From a checkpoint of a small masked image model: norm layernorm.
Rows from block 7 of a small masked image model, named by matrix and row number. Rows with one number within an expert belong to one neuron, the router's apart. Each number is 128 + 24 x the weight over its row's rms, rounded and kept within 0 to 255. All counts start at 0. Numbers have three digits each.
Before each expert's rows are labels from the 100 images, of 14976, where the router gives the expert most weight on average: "strongest on" is what is common among them. Only what is clearly more common there than usual is listed. The data: drawn small creatures on textured ground.
# router: router (model.blocks.7.mlp.router.weight, 8x192, trained with AdamW), inputs 0-191
# gate: expert gate (model.blocks.7.mlp.gate, 8x192x192), inputs 0-191
# up: expert up (model.blocks.7.mlp.up, 8x192x192), inputs 0-191
# down: expert down (model.blocks.7.mlp.down, 8x192x192, transposed), outputs 0-191

# expert 4
strongest on: large; beetle; spider
router.4:127105099168126082103150111126141125121155162100117111081143124118145157147144128131107122150092118170063117122128142175119105152138112093079158166117147143143176126099109136159106118159123138156059119121091126164112131114113126098137160139105131137117145082134118120123117148099144058141134117101115113108096124142114130135100126098121134128131126078123116112072106105161098134144154131153126082117164118131102148113115150153115115166096171104132136126109141172147113138120124146123060132137119098151164144135119147161128116111128126095159095143121118106144084123179117128117
gate.2:176110150155110123135137137165139144112131136114104122107105109130148122170110074128131122110119131110151130115134071127108099121143131096131141121236125091124133123115088135124150142118123062119112129113101102155126099147129091129171143097122111113139187113127117138145145099129131113093106117151101188125139177132098116124132152120134148120122154108119155128132157089123082115114164099160170092134095141185126136129100126124104136116151118172137156110129122159118140116129113162121138126090170144121148123116133148102099161142141139115178086130144107137110089095138101113142
up.2:117165120098139123111122125064098129175156115122196142143125144132089100085139164157125123149146125134110149129107108123111154123096134118115097155059151155093130132145140124135100102143133187129208140145139125111161146109115161112090127150137139140120049145121111137148114136122096144145114121092142103147131065101147135130151112156141113120119098143137112140132112178120150163147099134129097134150155151078155111126143119145167142121132110119107126153128123126138118147103129077144143137175113123108108100125127141154171090121129110146085136138124137103148147141131163103126
down.2:121117130168118098101123131088131107159084129115088138115141132180123137155117118106149128128129154136121136152098141145117136102181116152150117117183115117164145126131116146115101109096126065070155134130075120136134138100118118094156145171136144150116141121120154088144132132160133120007129159134117184129116139133089104149131158152152139144151136136134138120157119118086113126108140131170152089110146161119118127164144154133096112156139145164075112151136143142154107094127077156126147118127151145084147130151121116116134129132104116129147106124094142133134128119136136114101

# expert 3
strongest on: small; snake
router.3:128164149117130109146087117165142106130117096162109147204145116116134081124108135122155113127140141118136133142091113104142133084117096169151114131141140117088146120122146134129135123162132114103178155109149120152144102168150128178149108139164124093142137158159108118133141129131074166112132148134133139130127156150122122144167148170137120132098136180139160154174146134129143109149105117124095179158156139124144044119129105087180171088149162127144116137119125067145143174116137144123150121117139127141136152143123107092144128126135143129077147113152121170113126125141147134116
gate.0:156143145099100116111165104119156130115110137100120137080107116128116155129086160095144164142156110156111137146127149116094124131120112125082102096128144155156119108088138171114187122133155127103129135105153101131130142162152132141075093125113123130147174134138102180133123147186109123107131111134134144142142138164111067098123114128117123139153118098105096142060127124145120079130124120133126160110191164147135089144115133131108136147139120103133115084137109142144154131105130132131155138164166125101175108128072074129133077152117165127140112137166134116126130123098104127109
up.0:134111127096133080118177135140136105105113142118143136129111121091150145141143147145129098126145117099093153160179106125103128123123123092109128114104150162131099136149115116129158101123125151135188135098169137104125077098181129117128114124080128124118126147170144114102148138149122124109123089139086135163145099134125176107113098159113101129148132144087083146096119133107134157118128127139131100087167127114117096128167167115136161084144130099156145107157096170115143144139084172161179104115116110074149147109131109137116115113126150123098190109159135137143145116093144158117
down.0:122126096117151176107112112119156145120170122146105141095103117100156100126150135113178125124110116103152121110120123108111136101118119140128096147110127128138178127138097095126145095156127135136120132127078131119118169145104137136126163121149125146101129097110090139142151155187133118109133148096139124126099145112122128140091138080125149197109156134118112111113142156149108125101114111135140150084153076195099138118113078147117196158133116135105144131160159103125130088129098127124128077145144137088158117131140151079103143072145136132135133133100144094166077113143144105105

# expert 0
strongest on: white
router.0:119105191121136162131207122121113099114144144100126127103129123153102127124112131146139131137092135144178128127145126074138112154129133093100110097115130128099074125147116106093111161079118123127142103142182152074141112082147132110106161100115086201117113108116137154135136090152155176144096137151104127146120127092147130112104142113122153071149109106146153132119113142091137150127114113131109131130135132131133155113120141148090096142090096100069120129195123139113115107130124147132111115143134148127139115107116102132096121120110147176159094130106136117150142149103146118136
gate.0:126106117127129169136131135046132138148149135107156119128144159129138125122116156135169153140154100122092136153102183101167143133134147115048115105130136119113148085132153154149123120078144068193101116112158117136103147110169101140098134140123138114146109157130099126160165139137112146109170150111111186090094102113120115138110105158127120145082127107122087135147146142122116128131118129124159098139119085118165136179171151153140132132158154132160126084125115144129154119154131154137108126125149152092126108128148132106114151129180117125151127112150151117131135096107124137088
up.0:134150103138144111115132131202119127146110115176113123098084126146126146135127104123089116128126153135165117117124087116105128149120095122197136157160125137137109151128104139098137139165115145095162132136136122144140111167091157072152112108153145161106138092150110119099103138102112120171093126167156075179159159143101134107144148095134123101147121119153159089123118083129126141123131138139133136099111139184090100101096109118130098153136107142077125158094127105109115174102111128111122104136122115175127141124125145157126106138069163129133154130096120127121137160121124149162
down.0:125129116130093113119178160151144139131101128098157117124134161096139156124134130110084134123161127095108151132141105100170131123117124146118138136122178123105159127116154122106123107094124156087158132125168116132108141158107133086090141185103125135123139156128111146120178124094065157197127175129122165134082122115072134141120123143108122181160125132128083143159122145137176126132118121147129123154078135137144094158137116149103124138122152119124136173126114126130150127128152120112118109092146113120078116120118125152133071143143073125095104127107130131169129101091076117133

# expert 7
strongest on: small; snake
router.7:116161145120124115141088132166131102134119095160109146194143114115135075110100119115157108131135141115122130139086115102143131086115093176137114124150136107095163120121139142130140125141136108111177150111143108166150097166150125179139106130149118093137127159149106117126139135140064187108128157123136139129121155147123122144166135175130118131100137182149156146162146133125129122146091119123091173164158138123147054112128110099180166087156153125150130139119122061147132173108132149114140115122123137133119133133131109093139127127137140137077144111159114174116131115135146132125
gate.0:146134128157104126111173094058135097093138111079112149128127111108113119117144117107132133130181118088175183148138165112073131131145136115115163130114097160161113120138135113140125114131131134097126117120091140109117118141158113153089150106139147148159082084126134134088169159129118137122149141118137170115130124109133120118120150143111100107188091133164103098106145128093144135116124178115134119117132177134119080141084120107113172147100116140141106168163123161141130121161102165097087118129132118134139123124145106076158108134150144156157093120128098162149097132127132128139
up.0:099129110097122141140101149228128148134121115196141152118141103145152148113114136134110121108088119164097063111124118183139109156112109114163098113147122100101079136133094119100144145130145130126128092126156118177125129118141154078146144106120149083099161162179129142144173132123128122180106134128135125106125159139145113159110138139158126137124121124153102157157109128171134136143149153144119122136075147105163119098170151135116106158111094138132160116104157107153142118100132096111136082142140155133126137139136114116117139120104146101089136158111145089150153127117122148118
down.0:100140131130119087116102130129096173155109129077115135138125132091088102124122123122127128132108115149103158145111143145140137140066143136127139069174111117136137126130151121112165166114127107125048126128141126185159164125163122149125105104111110132137148102126157089120172142182132104173125103153155140126107071134109102126105129141125144124100114193122121151101160121154147126105135109168150095120150100107133197135097122146130134117081106095176137100145132160139126129126095142126165114172138125170116162134144113153118114114124134140135123138129146155126117109111104167130

# expert 1
strongest on: large; butterfly; orange; creature: starfish
router.1:124138128103156129180096138082141127140131115170117125140136124091110129128104154114129140141164137129133128163114144118167122046122096155160118126146116125109164130123125138130122123191129097125192155136130128126143122141138141136142087153145139084142097136155127109157109121142065139085127136121139080133130153138132081141135180143147127143148132177122121148159109119129125128125125132098121133140155073113165080128121109109164151082154164123161124144102115075118138132120152141131144131103141147136128144155129131104143140131164155119049182119168130144111139118091146150137
gate.5:102148085134153110132125112129071145139130149160136143120139133111103121145161118153136098110145103154111105109123125116125127139096095145112114125167136108183095130092161123111097154116162117118114148117098102143130136160112191152113122088156122119136151121134138128172130097115141130080150149141147084118141175105127101100120149146159136102130160087128122185126164120119100151122139099110145149172159120119132134148169119118111131071137136030156153159139125141164134102102119122095143129092118108136111158106180135129117123120144109161093127100078132129105122144136122142111
up.5:112181096146165123139118112141073134133099124140146133145145158106104124132149146121110109108096116104136143083116106125139113124105097144086117141185125143162113108108180125106087169141154167171090143145085126104104142157111181164093094108141117107147143127149135146171119077114133127104104137165144086117132163130117127090111153124115107126152159101123119169102157074119112115109182090113108125157146119124125164129139137102140110126145108033133109147143132126144143114119137126131149125122118114112096143098140122125112113111148129112106165142098130098133107158145137113107
down.5:093093130123129131137168085060139188160154128123135109127139106157122102136129116144102127126114124160106100107128104101136148174139115173159121141130142115148100129131108111116141123108127136134059129131171123118152170130111124121143099133118098101098126109129154126102128155164149111143128093128111090129143160123178164140157118114166129112175160149115169121120160038131136127116153067118127115107129114153168194133140117140115141117171093155100168136120118114144149104126139132092133114108108136143140111142130141118125147127100100142114105122101094134138165161124129175129

# expert 5
strongest on: small; orange
router.5:133168143108139123148089120160123100133116102170105155204142103126138076124103136118155111133144151109121128148108125093146131088111106164144094120156126124081167123119138120133138121142129110103186162127145122152156101169140130176144092136161131072146135160152107091128143135143058172112129144140131142126112148118125130144147152176129117141080132177136160149165154131123138114137096115117095179148134150122155075115127107094172165099150137126134116133107121075146142166115104145116158116124133120131123150141129107089140131127129145134111144104150115171112132114150142135112
gate.5:113128136100113119122104106161129114137114128091135132119068140104114108100178141165086158170156123142156172158149096132095141139112143162136113126087139141172150148130144113150122126104127147075126151130134131145140140099131168140177115116114105132120114129096130175123067126123129114111143104117124139159143102169099066126144124125109147123134123127102094114177122164123139175119114100120186099137124121097120138110122111132109132142096116067092122116180164149135149156122103123130131153106120169148107113156145129078092167136125087147134121108101136108145156116103128111168
up.5:100136105120082111135087147201119121164117132114141121132178166074156121133113121130133125122116157127136161128107147140087110148128122155140148122124094153127111101140148117117125122084116115145066124113145145170134110200121149175109134069137138063158124090113140139145176126114113125138146136169180121107154138090114127133130136123159069098109146149161107135126095155116128103107164162115113121093084104131142137102114135124122126116141167129152139147107131138107092116173132151140118113110139109133128164124178140138102119155113123111126105128145111125106118111119148123078
down.5:160138128132130149120135137148151131126127124100094113136134132100133121137108122140064139131161141155128136119145126114093143142113107153102160125154094126170175130139132139133149093101125096108160118132141128151136103123101141167117089135133109087165144152115158142138126151137103128084125133112142145126169118137129171110123124073114105149128131096134143151109141130110123131131208180150121113126153101095129106097152161122164112149117111114139101134057114089148126071127126142104126130150150112116164133083124142150093110159113140026105106132145108143116135127100162179150

# expert 2
strongest on: small; caterpillar; snake
router.2:132160141116146106130081094155149078126113100160105152198149113107135078133112115123158117120129128107155131142095127113136132058113107172141112136145124128092169130132137137142151145159135111104155128113167124142135107160130133169159122140161157098143132178163104101125130126144098140110135154135146147125117159155112128142192128181137121142092140179143154145121154146115133120134098118139088158146147146120126047114127103096147170093152157123124137127111131083146124166119136144126160118120132111128152140135134123108099130121147147151057145108154124163112128127153147128110
gate.5:136115087158100118097129079114114162126121128157142167085110094106101082149099081137107184143127134115150119110119129104157151121116127084118108137153134123117110119140119116127110099128179136123135143137127135130131119147111163125094118116116148135062126127136142165120155099167123153097074105142112103171113117142082134152150118100083127089107102170150126117129133162120113109098104110140136123139141138147163155095120155135140109181109101168145130155148196119170112129127117123124122189106084145174148146123133114138133112117129104089118129157163151153139113096122101109122
up.5:109131104136124143127109119157129165170114132094115062144133130191131114141116100145187140125118142138108118100168105116118116160150139126091131173144155122129144116107123129060115125118102142150120119140117149110120169146167158121142092132143191127075092143124143152104095149121112121034110153130141147101142140148102132110157148159105108151136131116136160151124100111135114117089161124162108136094113123131150073155116123122119124154135121124147123150127101138123158163147127120152144123081120148113144113109150130120117193149126124150140131121081138101146127132103158123179
down.5:106141116100128129130115101108120161106132130136114132137111107136106173108141116128128125131111117162113119113125129114142097105116100146082146120115146113155129128133118118165108110145128101110115119127124122124166133132124160133158148113139177070211118154128150123159086147154173172091129139087107137132101129084115056147132088100129106150117158113118097152154164170143150126172129085082172123090143147114122113104117140141154128127143091145157109135150109115103141153127101186162130122085104169114110106123141099104107139106119184147113092136128132142155148096118164124143

# expert 6
strongest on: large; jellyfish; spider; colour: purple
router.6:159123119096123163108120148092125188160075148136143103116091142137141157082159137156118146138125091129170126131143126129078123159111160107156126129086134138141094171153156136127135141095109152136124172140103153124110148114138129089123118144097133080106119101129149142138108124131173142154117128153141116159160076113125133114149092139114124153147140138129118129173099136112159152124134134137178173132064134134116178139143129095153123097152083121162143102117143109123134138134117075122135152145154162136070095114108145110142134119090095104144121148131157134169156131085138110130
gate.5:110132192120129124128150123110166109116070133095134115183100119141102146137135107147126162128130117128183162128113113081130147114179140109112125156142129133152097108162152151089146135122109140111110150135117157189156124134133116100107151151095137101137133103082146083144139064108104117145139124144068137136138139098095126142145123123134162160154149104118109150121157151164124103124130151174106142091072112116171138115146115139122179162082141112169134124089141121133109135152129117156151176097145123154124156124125138132105152147111098100122116133156154122122159123161131127129
up.5:139134111126115123125139172129138076144109141103108116107085148139118110109151129121159110113119134138171117117143148057097157172149132119096075119149153146124124123137106157138129069108132149095148160128087128160119101121156122147102126115130147139120136107120152109165120094155144120119137127126134103131136128128061070110122128123134131098085139137138114120107094129134140128115139179159155101125141144185117106149136142190120143116138186107127140138087146151151148131122113105146111122138127176143101131157101145165119161129113047141125147136090135076150156157151129109132
down.5:145070134155131147123079160137107154154137129157108141136138116104131143157131129150156125127102115112111108129051093180097136154133095132083117179114161114103086129132127091185110140114130159134112123127110126116214124148123143130117103096165134125129156126123171128137117156114116159117127137130153105123113113148128126133131140128149102152149125108136134109149137083125108129189176135124143164124163123118109143139152134134102138086125110144157084118148142118123134153126154084116171152107123086125115080139144118132142140112143192137112115129101123136179151111154089105117